python train.py --model="sound classifier" --dataset="tunes sung on syllables by a formant synthesiser" --train_examples=39062 --gain_aug_db=10 --n_mels=64 --hop_length=160 --input="log_mel" --spec_augment=true --win_length=512 --targets=["voice"] --num_classes=4 --arch="crnn" --norm="batchnorm" --activation="relu" --channel_attention="se" --depths=[1, 2, 1] --kernel_size=5 --stem="single" --widths=[192, 240, 288] --rnn_width=192 --rnn="lstm" --bidirectional=false --rnn_residual=true --rnn_layers=5 --mixing="mixup" --loss="cross_entropy" --optimizer="muon" --muon_scale="original" --lr=0.013 --momentum=0.85 --nesterov=true --orthogonalizer="newton_schulz_5" --adamw_lr_other_params=0.002 --grad_clip=0.5 --steps=3100 --batch_size=64 --epochs=5.1 --lr_schedule="linear" --final_lr_fraction=0 --warmup_steps=150 --weight_decay=0.07 --adamw_weight_decay_other_params=0.05
Rows from block 3 of a small sound classifier, named by matrix and row number. Each number is 128 + 32 x the weight over its row's rms, rounded and kept within 0 to 255. All counts start at 0.
After each channel's rows are labels from the 100 clips, of 14976, where the channel reaches its highest value: "responds to" is what is common among them. Only what is clearly more common there than usual is listed. The data: tunes sung on syllables by a formant synthesiser. In brackets: how many of the 100.
# conv: width-5 conv, stride 2 (model.blocks.3.conv.weight, 288x240x5, each kernel summed), inputs 120-239

conv.225 [113  73 138  94 105  98 145 139 206 150  69 169 111  97 145 148 119 137  97  76 136 149 206 106 122 152  86  81 117 131 121  95 101 185 158 103 150 127 155  57 110 110  93 218 111  92 153 162 126 107 134 139 115 106 111  83  89 116  99 147 124  46 115 139  90  89 135 111 121  82 137 115 172 210 165  90 145 124  77 163 105 105 119  88 173 146 125 146 111 110  98 139 146 198  73 104 124 139 120  99 130 163 113 127 124 133  96 124  80 137  55 132 112  71 173 104 124  84  80 102]
responds to: high voice (95); consonant: /ʃ/ (45); first note: A (26)

conv.12 [119 108 122 168 118 134 142 154 103 139 136  99  99 115  77 152 107 175 140 105 183 155 152 131 117 205 111 137 148 140 116 102 110 156 204  72 146 143 120 182 155 155 110 161 130 153 102  86 136 110 192 157  83  99 147  97 121  68  97 132 125 108 144 177 181 113  99  82 161  78 188 178 131 123 195 126  62 152 100 141 196 108  95 106 125 135 122 111 136 188 156 172 171  89  64 110 101 116 123 148 137  91 192 108 142 153 105 138  83 102 211 142 134 110  95 141 149  93 112 112]
responds to: the note G (60); low voice (56); clipping (25)

conv.282 [165 128 139 135 120 107 186 121 111  68 124 102 160 115  77 140 163  98  75  57 112 159 109 138 149  68 104 143 125 193  90 191 164 128  83 153 137 133 145  98 117 119 165 110  81  80 127 174 163  96 105 135 123 134 135 173  75 153  98 111 113 118 204 143  86  99 154 141 126  70 112 118  99 166 121 135 114 153  65 141 130 142 136  60 142 124  87 105 130 112 133 101 162 162 157 120 109  81  98  99 120 121 172 121 110 151 119 106 138 155 119  96 124  89 157  69 125 151  95  87]
responds to: the note B (72); clipping (25)

conv.8 [119 134 140  96 132 119 169 153 136 131 109 102  75 129 103  63 138 171  99  92 136 114 105 103 132 106 125 101 156 136 100 113 115 130 128  96 148 168 124 139  88 174 105 114 135 101 164  87 133 122  91 135 162 134 166  95 121 102 120 122 171 131  79 103 158 102 122 140  94 182 135 156  99 158  90 135 114  77 162 124 136 142 149  92 109 107 182  87 135 146 110 104 162 120 145 163 159 177 180 101 140 118  59 123 101 101 139 130  82  91  89 107 157 110 201  87 106 107  83  59]
responds to: mains hum (75); clipping (41)

conv.166 [122 158  93  62 123 141  50 118 142 113 117  92 142 113  67  96 147 140 115  97  99 128 126 149 128  80 131 131 141 124 112 162 171  59 141 165 102  73  66 131 144 118 141 118  98 111 162 104 104  99  92 126 112 171 127  83 151 110 166 109 168 144 159 170 139 128 161 120  76  68 160 110 140 112 102 136 172 132 150 193  77 102 122 132 116  89 152 136 119 146 161  80  83 124 106 132 109 112  91 159 171 144  73 115 132  63 206  89 135 129 169 127 125 101 126 137 132 100 135 115]
responds to: child-like voice (95); consonant: /ʃ/ (55); first note: A (37)

conv.77 [136 103 117  88 112 122  81 124 133 100 203  91 181 110  83 196 137 115 153 184 116  80 109 120 179 112 129  70 138  91 167 159 127 173 157 117 143 163 181 148 106  84 117 109 105 137  70 101 143 137 104 101 131 127  86 144 122 146 111 116 118 167 148 189  76 145  90  73 138 152 122  97 121 104  80 132 119 106 161 122  79 197 182 145 181  81 147 137 128 141 101 118 106 110 137 140 107 164 152  75 129  83 136 111 106 143 142 125 103 140 117 108 194 165 149 147 111  78 154  78]
responds to: mains hum (95)

conv.168 [142 120 102 134 176  98 126 148 136 187 116  91 122 107  95  78 174 168 160 111 149  92 111 151 109 136 165  91 128  84  82  90 163 154 126 179 195  99  47 113 167 128 100  94 127 148 112 109 155 146 141 155 127  68 112 108 129  78 126 113 108 147 121 119 110 137 117 105  81  95 153 124 162 129 190  95 104 155 169 100 146 179 105 216  97 126  67 199 120 139 110 153  81 190 160 121 169 158 128  75 133 112 134 110 101 145  85  78 102 160 132 107 120 174 134  54  94  42 145 110]
responds to: low voice (81); the note A# (62); first note: A# (36); consonant: /ʃ/ (32)

conv.127 [165 112 134 161 117 122 155 145 128 169  91  86  82  61 126  71  93 121  62 158 131 100 173 198 110 108 101 139 128  99 122 101 143 103 144 134 186 113 139 139 183 129 154 140 212  95 146 114 149 121 123 117 145  77  99  98 103 132  89 112 142 180 113  98 163 115 129 165 151 127 101 109 133 122 104 118 139 120  99 120 149 114 159  63 162 114 190 214  67 150 177  98 130 139 147 107  97  84 105  96 138 133 112 131 171 141 115 108 197 129 101 129 133  95 137 115  99 120 119  77]
responds to: consonant: /ʃ/ (61); vowel: /o/ (36)

conv.206 [125 135 131  67 101 145 107 159 169 106 136 136 137 124 129 177  84 102 136 162 150 115 143 147 107 139 127  88 122 123 108  74 124  96 125 114 166 154  69 200 114 151 184 144 139  88 127 190 133 124  22  81 162 104  75 149  72 170 186 162 109 188 107  93  80  94 128 114 186 161 102 145 143 121 188 135 134 117 131 106 101 190 113 121  86 102  73 193 106 191 148 115 155 104 199 116 117 161 155  85 158 161 131  85 171 112 125  97 144 104  60  94 108 158 179 110 109 101 138 128]
responds to: mains hum (98); consonant: /t/ (32)

conv.156 [146 163 160  71 134 107 134 141 124 116 124  82 117  73 169 135  78 125 144 120 101 135 161 128 103 155 206 101 131 109 137 209 140 135 147 141 125 122 150 198 126 142 167 109 143 166  59 122 126 131 168 190  71 162 125 191 157 131 149 155 201 120 133  90 185 148  85  90 181  96 145 198 166 123 123 151 125  98 152 132 149 158 121 133 123 124 166 139 126 127 134  97 176 139 115 130 123 184 138 106 116 119 125 136 100 119 134  38  83 106 112 163 132  98  99 203 120 156 191 130]
responds to: low voice (74); the note B (70); consonant: /ʃ/ (31)

conv.151 [121 110  90 136 152 121 113 130 122 133 158 129 135 159 124  96 128  77 115  95 135 143 108 157 176 131 150 106  75 124 190 177 180  96 137  55 120 153  99  87  92 152 119 155  65 101 127  96  96 162 140 104 117  74 127 109 184 175 108 158  84 143 127 140 173 156 141 133  99 121 156  80  96 187 139 130 124 172 151 101 152 114  99 109 158 112 115 121 136 134 165 154  98 165 120 152  74 104 128 160  88 169  78  98  93 113 169 151 129  74  40  54 124 115 179  83 114  76  74 111]
responds to: consonant: /ʃ/ (55); consonant: /t/ (39)

conv.205 [158 146 143 126 140 170 158 110 102 101 120 112 146 188 137 224 140 105 111 133  71 121 152 165 177 159 167 196  92 132 123 114  86 112 109  87 192 118 146 143  92 126 133  44  88 116 158 130  83 138 138  75 149 161 138 150 103 148  95 140 163 147 113 118 137 153 109 164 123 184  88 166 124  92 164 103  64 142 129 157 125 137 104  93 130 129  47 113  81 139 134 128  92  97  80  69  92  94 144  96 112 133 141 116 141 141  61 138  92 147  89 151  77 113  87 131 147 131 165 100]
responds to: the note B (85)

conv.38 [135 128 148 100 153 129 121  95 138 130 181 146 181 172 111 108  99 114 130 141 116  48 152 124 111 197 129 141 126 151 150  95 158 128 149  98 112 116  83 105  36  98 155 156  92 111 180 238 127 153 120 125 143  67 137 138 119 148 113 114  57 117 169  92 109 187 114 145 142 112  85 135  71 137 164 125  82 140 158 131 146 174 136 124 127  98  84  70 187 165 136 207  60 111 113 149 113 139 117 164 153 159 146  77 118 135 164 128 152 104 135 177 168 105 142 138  90 100 110 164]
responds to: the note G (59)

conv.47 [127 161 127 125 138  71 113 129 156 129 135 190  60 154 132 131 104  95 115 130  65  95 153 105  79 145 114 187 123 118 131  76 146 141 132 111 159 113 183 106 146 144  57 137 120 151 152 156 117 138 107 140 132 175 138  83 127  60 133 115 172 116 137 151  87 120 125 114 137 115 169  81  91  95 110 146 111 102  93  87 125 100 129 148 108 144 112 116 149 207 152  98 195 156 102 120 158 123 166 182 143  98 139 126  96 102 136 160  98 116 139 179 137 153  59 132 144 157 148 137]
responds to: deep voice (80); first note: G (29)

conv.243 [200 108  92 121 106 121 132 112 150 204 127  95  87 165 122  94  99 146 106 147 139 135  88 103 151  72 122 132 123 127 133 103 157 140 124  97  90  96  69  77  47 167 139 113 126  80 200 148 155 141 109  81 171 134  99 159 106 120 141  90 105 170 143  98 133 133 148 153 204 142 143 167 171 131 140  92 168 148 131  37  96  96 119 111 201 180 142 111  62 128 144 141 112 173  97 219 143 112 145 155 123 124 158  98  96 120  71 142 128 183  84 129 113  98 144 111 114 104 129 140]
responds to: consonant: /ʃ/ (47)

conv.241 [ 84  91 135 150  91 129 143 174 117 182 123 153 114 100 123 125 120  98 106 128 120  66 145 150 154 194 140 108 172 105 108 174 135  68 104 125 104 123 139 143 156 143 179 114 159 158 132 103 111 148 147 100 172  83 142 137 168 119 109  70 169  68 139 172 118 146 112 120 138 193 127  89 145 187  97 114 168  93 182 148  81 110 133 122 250 121 163 123 124 151 115 164 125 144 154 129 122  88 104 158 145 115 132 150 122 138 121  64 120 115  99 150 112 125 164  96  94 170 137 111]
responds to: high voice (60); the note G (59); first note: C (29)

conv.20 [142 137 113  99  98 119 119 158 139 179 155 114 141 164 132 200 143  90 128 228 132 145 177 130 106 123 209 135 187 184 169 110 150 120 127 108 104 113 128 162 107 128 130 139 170 191 148 132 123  89 144 214 113 101 166 151 129 174 121 101 237 140 132 204 110 172  75 152 106 107 152 110 110 142 145 121 182 165 147 141 139 182 132  69 110  93 204 113 126 144 116 121 170 168 186 159  89 126 135 137 147 112 149 135 100 140 156 153  97 190 128 172  90 194 105 151 123 195  84 116]
responds to: child-like voice (99); vowel: /ɑ/ (51)

conv.124 [121 125 180 137 143  93 112 110 125 130  77  69 115 171 143 231  47 135 198 143 134 150 117 151  85 114  83 115 115  82 124 123 138 107 126  79 139 118 131 158 164 180 172 186 126 139 150 128 114  94 105  98 158 144  90 118 136  98 120 134 146 172 135 157 187 142 182 161 126 107 113  59 121 103 127 118 141  70 167 164 132 108 170 115 119  57  67 138  65 127 124 109 107 109 100 104  97 112 140 182  92 107 153  74 149 137 103 105 173 150 163 120 138  94 131  62 134 170 159 154]
responds to: consonant: /ʃ/ (40); clipping (34)

conv.149 [110 114 199 148  98  97  85  27  63 148 108  86  84 108 104 153 139 150 158 127 128 144  98 180 182 114 159 133  90 141 101 143 179 151 145  82 161 130 142 113 147 111 102 105 176 132 120 127 122 140 160  71 146  70 128 123  76 140 130 153 118 148 107 161  92 132 143 110  88 135 137 126 134 139 150 133 144  92 155 109  89 136 147 113 112 120  94 115 117  79 189 134 178 117 156 154 164 167 197  74 204 147 179 117 118 107 129  74 148 218  77 118 130 151 135 121 133 171 131 157]
responds to: high voice (63); clipping (36)

conv.283 [125 148 103 151 183 140 126 150 117 197 169 128 119 118  84 138 137 129 152 114 135 123 156  80 153 188 154  54 134 100 137 193 165  63 107 115 105 146 165 122 113  88 176 169 118 211 144 114 100 141 127 102 157 108 166 161 142 120  67 127 135  90 131 183 164 146 146 122 108  95 109 139 138 133  96 106 142 139 166 152  24 144  75 143 169 117 164  61  54 145 101 113 117 109 150 158  95 152 129  96  90 144 113 185 124 130 116 113 101 105 132 142 124  85 151 123 140 141 120 113]
responds to: the note G (56)

conv.89 [127 114 145  74 116 152 119 135 109  62 116 143 170 123 123 115 143 171 152 152  56 100 112 111 147  77  93 149 121 161 107  66 146 168  65  54 143  92 156 150 119 113  96  85 110 160 125 152 101 138 148  66 141 134 171 132 128 123  87 106 118 133 148 111 149  86 174 100 125  84 130  38 108 101 183  98 131 106 104 122 119 127 110 152  99  69  38 174 143  67 125 103 216 109 109  89 100 136 147 148  97 170  79 129 100 118 158  97 100 129 149 140 137  86  67  97 106 102 112  79]
responds to: deep voice (75)

conv.272 [181 140 165 123 135  96  54 100  68 128  51  87 167  91 165  63 143 112  95 105 147 139 150 144 134 156  77 129 212 108 128 126 157  83 144 188 223 117 125 107  78 145 131 113 155  87 151 125  96 131 156 152 182  96 118 116 137 151 193 136 123 179 111 122 145 118 150 173 192 141 167  72  92 121 185 168 108 157 169 113 159 107 112 164 136  93 162  74 140 128 170 107 135  74  67 152 198  79 139  54  91 138 159 142 141 106 123 102 123 113 181 140 118 153 217  85  73 149 124 158]
responds to: consonant: /ʃ/ (38); clipping (33)

conv.181 [ 97 103 112 178 160 116 166 132 118 151  78 109 108  74 103 186 119 124 207 105 153 134 185 106 148 142 131 136 140 111 139 195 131 109 210 162 151  89 110 102 131  72 109 116 106  81 158 117 113 112 132  69 118 135 141  99 172 101  74 112 157 109 164 155 134  81 127 114 132 137 121 125 181 172  93 144 145  91  95 151  67 182 139 144 106 122  70  92 146 128 136 106 111  61  99 116 147 115 105  74 140  95  77 218  76 165 125 115  97 198  78 110 132 152 161 147 101 149  72 136]
responds to: the note C# (58); consonant: /t/ (37)

conv.82 [165 105 119 132 151  95 175 174  98 116 124 121 152 106  54 129 192 140 149  96  76  83 113 124  81 120 139 119 120 217 100 188 154 126 139 159 107 152 111 101 114  79  66 137 113  70 145 133 124 124  77 153 129 100 143 173 111 101 161  80 135 158 159 201 140 117 117 128 116 130  84  42 136 100 147 189 155 131 125 139 124 169 167  90 146 141 118 116 161 141  91 121 144 155  89 161 100 139 119 100 133 121 178 173 131 175  95 122 126 122 161 137 150 104 120 168 163 133 156 155]
responds to: the note B (62); high voice (55); clipping (46); first note: B (25)

conv.143 [119 143 113 160 113  95 110 143 106 106 134 154 135  70 131 152  87 139 187 112 119 151 145 127 142 100 150 145 172 138 127 142 113 156 104 169 197 118  79  69 127 170 145 162  90 136 120 153  85 146 113 142 124 117 125 101 129 168 127 166 107 147 168 134 203 147 143 161 135  93 165  86 148 123 177  85 160 171 145 126 164 148  71 196  82 145 123  82 154  55 156 168 203 125 174 130 207 141 141  98 130 227 107 190  81 113 131 132 156 117 139 144 161 157 113  77 126  94 111 128]
responds to: low voice (74); vowel: /æ/ (43); first note: A# (26)

conv.268 [139 197 164  93 166 123 129 134 129 170  87 157 148 127 135 105 110 153 121 156 193 177  69 128 143  23 137 110 102 130 140 108 174  74  82  98 132 148 156 102 175 117 161 198 144 152  98 105 142  92 110 140 114 145 137  86 146 164 130 131 157 125 124 183 163 154  95 116 116 114  89 167 142 153 103 116 165 174  88 164 149 150 138 139 111 138 143  94 186 123 143 159  93  81 136 133 136 161 122 156 109 122 163  80 187 131 161 115 161 141 122 115 149 149 106  99  90 188 149 164]
responds to: the note A (57); consonant: /ʃ/ (40); first note: A (31)

conv.280 [ 92 179 136  78 122 104 158 171 121 151 113  64 173 164 125  91 130  95 150 157 106 126 149 146 147 124 152 158 117 138 117 118  57 174 142 104 179  70 152 108 190 143 153  86 120 176 116  91 155 137  93 113 118 118 114  78 125 118 127 130  94  97 137  78 165  85  83 102 155 137  76 132 116 157  98 141 148 160 119 122 182 142  86 170  79  88 163 146  83  85  88 108 112 110 142 116  80 129 144 128 111 145  84 102 118 125  94 104 131  84  86 135 122 111 147 143  61 129 143 140]
responds to: the note B (69); low voice (59)

conv.172 [170 127 112 182 133 138 111  75 101 111 125  87 176 135 210 110 140 144 123 116 129 110 170 114 138 151 127  46 160 164 163 127 132 152 138  57 121 118  79 156 173  61 105 146 133 137 160 111  77 150  95 124 113 145 108 127 111 120 129 112 151 110 141 104  88 133 118 183 133  87 126  96 143 172  78  98  56 166 118 145 123  83 138 150  72 171  77 168  98 126 150 127 117 103 163 107 116 124  38 141 140  95 179 144 161  93 171 103  87 151 130  80  80 153  94  50 139 123 142 134]
responds to: low voice (54); vowel: /u/ (37)

conv.286 [132 123  79  86 148 160  85  97 181 184 105 120 114 150 107  76 130 147  94 132 103 148 166 139 116 133 130 159 149 122 126 136  58 125 139 135 132 145 110 144 108 100 151 146  11 106  97 139 130 149 116 113 177 145 113 130 159 114 121 148 122 116 122 181 110 106  95  75  83 123 146 116 160  70 179 122 124 128  77 201 134 152 204  97 126 125 101 142 155 164 119 122 101 124 154 149 109 137 138 178 156  80  80 102 124 174 122 160 113  88  91 146 140 121 111 186 150  58 123 157]
responds to: high voice (97)

conv.262 [167 138 166 171 126 161 110 113 175 156 169 138 140 148 140  73 112 155  84 116 126 117 144 116 157 129 112 119 135 133 151 150 147  98 126  97  97  59 206 203 185  92 156 141 109 120 124  77 127  74 120 108 112 110 137 109 128 156 135 106  97 119 113 123 107 131 116 116 154 104 147  97  84 114  75  94 184 120 134 122 183 161 140 170 152 205 132 122 119 124 137 107  88 118 129  90 111 172 115 146 171 143 135  92 121 119 137 188 147 192 126 100 156 127 114 171 165 152 128 167]
responds to: vibrato (79); child-like voice (67)

conv.52 [145 103 134 126 129 112 121 108 142  88 159  96 149 144  94 180 152 126 161 165 128 197 164 137  96 100 145 202 165 193 112 158 119 103 145 195  89 190 106 126 151 116  93 103 168  98 123  88 162  94  80 187 145 137 141  83 110 139 139 123 145 107  98 140 119 117 105 116 177 102 162  97 146  88 111 199 191 106 115 168 155 130 177 146  97 118 151 141 203 165 137  94 125 188 127 137  80 111 119 108 154 132  93 139 120 179 106 195  68 113 118 141 135  83 130 171 126 113  98 163]
responds to: the note C (72); clipping (34)

conv.281 [118 224 120 151 157 178 104 148 109 119 146  97 160 137 186 117 113 112 185 184 129 114 148 185 136 102 104 167 164 105  96 126 129 150 173  86 144 160 139 143 144 131 132 137 122 119 158 152  99 165 117 147 163 134 163 116  99 101 133 189  89 151 129  95 155 161 130 120  75 108 122 113 151 167 143 109 181 174  66 102 132 108  86 121 128 154 202 102 177  82  78 121 174 122 176 175 138  79 188 172 159 140 105 141 127 171 219  89 155 128 137 143 142  78 149  82 109  99 136 116]
responds to: consonant: /ʃ/ (38)

conv.13 [ 77 122 160 128 117 104 134 206 158 125 126 154 102  80  74 158 112 165 126 143 202 135  99 135  99  94 136 139  77  94 112 191 157 175 178  82 183  99 116 207 215 146 116 120  87 123 145 123 156 140 139 207 114 132 101 149  97 157 122 152 179 138  96 119 146 158 132 121 144 129 130 137 116 156 176 103 141 169  99  71 157 144 146 144 124 101 111 146  99 149  78  97 110 134  99 181  96 125 120 112 123 106 171 110 156 125 165 128 116 192 149  90 134 145 121 130 121 181 107 109]
responds to: the note B (96); low voice (60); first note: B (28)

conv.70 [168 122 125 141  80 124 139 140 149  97 155  98 130 168  95  62 117 125  76 123 147 158 155 119 147 159 173 151 157 173 119 125 129 159 113 196 122 110  76  92 128 124 168 161 167 104 126 102 183 102 149 154 116  97  81 104  99  98 118 157 111 136 143 124 137 139 129 114 132 173 166 114 133 126 191 199 152 151 145 118 123 150 178 185  83 148 102 128  82 144  89 172 124 166 182  90 123 124 160 113 157 104  99 128 179 102 118 175  87  73 136 109  63  85  60 163 127 159 152 106]
responds to: high voice (58); the note G (57)

conv.164 [135  81 139 125 128  95 112  85 129  87 119 108 182 132 186 155 120  49  99 115 121 143 185 169 132 183 201 106 114 180  69 201 111 117 150 122 197  48 120 112  80 121 124 108 104 122  87 172 119 114 100 114 101 147 135 108 127 187  93 114 153  90 125 154 138 122 149 136 149  54 104 130 116  91 149 131 113 144 129  89 118 137  94 111 100 132 135  88 108 127 140 153 127  91  89 174 124 105 128 165 191 132 133 149 149  96 139 113 130  88  74 141  92 149 148  74 136 112 180  94]
responds to: the note B (96); high voice (63); first note: B (50)

conv.256 [122 141 108 101 192 172  91 209 153 113 171 228  86 144 124  95 165 113 102 116 111 132 123 150 151 200 125 128 106 109 152 186  92 144 117 127  49 102  70 150 100 119 117 189 170 124 123 138  96 166 162  86  92 128 164 117 113 125 130 189 148 130 156 114 157 199 175 111 197 128  96 132 123 135 241 105 136  80  64 141 129 123 136 112 226  77 118 120 174 102 172  82 165 114 130 137 114 136 150 144 109 128 142  78 117  82 136 107 103 128 104 131 152 124 104 154 165 125 143 127]
responds to: low voice (68); the note G (57); first note: G (29)

conv.26 [122 161 155 140 149 166 143 106 125 201 126 183 178 132 154 145 115  95 116  37 100 102 112 140 108  80 159  94 167 122  89  83 154 137  79 111 103 118 149 117 139  69 137 125 145 165  63 149  57 142 122 114 190  86  98 134 108 115 117 100 108 121  97 113 166 103 170 119 117 142 112 102 200  67 176 151 170  85 121 139 143 121 143 130 110 150 111 133 143 116  80 132  86 118 119 115 117  96 118 132 111  64 170 136 118 118 107  30 135 201 144 136 108  79 155 161 107 132 123 123]
responds to: white noise (37); clipping (30)

conv.0 [117 156 113 112 170 184 126 134 103 145 105  89 121 126 123 173 147 123 135 117  87 155 104 100  85  92  67 150 122  78 146 136 108 164  89  66 148 134 138 161  85 249  85  93 136 100 124 142  99 100 101  94 139 181 130 123 105 125 179 136 193 129 123  94 149 161 113  84  71 161  95 139 112 153 113  99 138 151 172  96 139 129 116 160  90  73 112 130 185  73  85 101 144 121 119 190 188 170 157  79 123  95 145 132 152 119 139 170 109 141  88 157 129  86 169  78 108  42  84  73]
responds to: deep voice (94)

conv.246 [155 119 115 159 126 170 152 126 132  80 133 114 158 125 150 165  54 157 153 111 111  95 146  87 125  88 100  97 128 151 200  96  73 138  46  78 179 130 168 159 107 125 104 129 133 137 203 125 156 139 142  79 126  54 152  77 109 129 131  80 138  98 198 125 162  67 181  79 140 127 133  71  84 123 155 129  94 125 154 111 139 123 118 137 180 136  93 132  94 112 114 134  96  99  74 124 114 144 148 116 139 161 129 154 157 108 103 106 177 160 123 154 193 175  51 135  92 149 137 122]
responds to: consonant: /ʃ/ (84)

conv.163 [ 69 123 102 112 154 139 121 108 171 173 140 103 170 156 126 104 122 164 127 170 169 130 159 140 121 135  99 169 143 185 167 133 137  70 133 128  72 115 158 178 159 114 108 144 148 135 151  90 145 144 101 108  94 135 104 152 160 113 126 107 161 172 129 134  89  79 132 186 135 111 134 136  99 146 115  86 101 191 104 133 153  88 172 126  90 123 101 181 106 130 115 138 107 127 151 157  85 140 144  91 162 184 136 123 145 153 199 191 161 195 130 147 154 104  88 122 144 143  83 107]
responds to: high voice (98); vowel: /i/ (38)

conv.270 [ 98  93 161 153  80 135 100 134 149 145 139 114  93 136 144 126 122 141 109 147 108 104 170 168 108 136 186 126 144  75 130 119 158 112 111 158 138 153 188  80 112 169 112 113  90 151 154 178 155 151 147 178 133 158 131 187  72 165 165 134 159  86 126 112 130  81 123 105 171 101 155 165 162 136 151  98  89 168 111 131  98 174 114 184 114  92 132 123 102 102 157 107 175 161 176 183 151 143 174 102 147 124 120 158 228 152 124 104 105 142 102 216 114 167  91 171 103 120 146 120]
responds to: the note C (67); low voice (51)

conv.191 [139 180 165  49 210 130 109 151  91 152 183 123 112 117 121 119 162 176 158 133 128 172 147 150 111 116 118  91 122 163  58  66 109 147 109 126 104  91 163  68 149 111 167  72 158 155 114 126 117 117 149 106 125 158 183 137 162 162 104 186 153 142 130 127 195  96 142 123 120 109 181 180 145 104 153  99 100 157 134  94  67 143 105 138 122  64 153 132  90  64 107 155 175 141 118 101 161 124 128 108 165 125 123 135 212 149 158  68 107 159  87 138 125 130 177 156  50  95  79 152]
responds to: the note A (57)

conv.15 [ 99 157 100  76 152 103 111  82  89 128 172 139 136 144 102  86 193 153  84 102 142 161 190 117 103  93 101 150 154  83  85 141 133  73 149 128 156 131 126 120 195 111  84  97 148 197 110  76 103 166 119 170 138 115 122 123 107 167  97  87  80 112 152 134  96  78 124 161 114 170 186 209 149 140 133 178 113  80 108 134 121 166 145 174 165  66 116 125 143 145 159 169 125 172  84 171 107 138 186 121 132 149 119 160 135 132 108 103  86 109 153  76  82 137 101 177 149 104  32 138]
responds to: the note C (79); low voice (55); consonant: /ʃ/ (45)

conv.214 [136 118 184 147 161 169  96 135  99 147 168 138 162 134 154 145  58 144 136  99 102 199 128 106 130 162 109  98  88 118 124  92 154 131 115  89 152 130  92  67  89 151 184 151 113 178 115 132 161  90 100 179 133 101 144 143 141 131 151 111 113 132 115 103 116 122  99 153 216 162 138 179 127 116 153 157  90 122 207 120 122 175 109 117 130  94 136 127 151 135  87 139  44 122 139  83 188  71 100 135 134 158  87  75 138 118 146  99 113 106 179 106  88 159 105 112 197 179 125 131]
responds to: child-like voice (99); vowel: /ɑ/ (42); consonant: /ʃ/ (32)

conv.72 [167 167 133 178 202 167 177  91 166 140  76 131 106 114 181  99  92 119 111 100 143 139 122 117 110 145 113 145 158 171 125 139  92 165 160 169 124 129 109 128 117 215 108 110 119 131 150 192 130 146 157 107 151 126 127 152 114 128 183 167 100 153 126  98 135 103 100  84 124 148 167 154  86 148 158 166 135 193 130 117 109  97 122 143 109 173 138 125 185 127 126 127 179 133  83  87 124 155 112 165 124 143 178 114 186 102 137 122 231 151 132 109 145  57 149 110 134 177 131 153]
responds to: child-like voice (93); first note: C (27)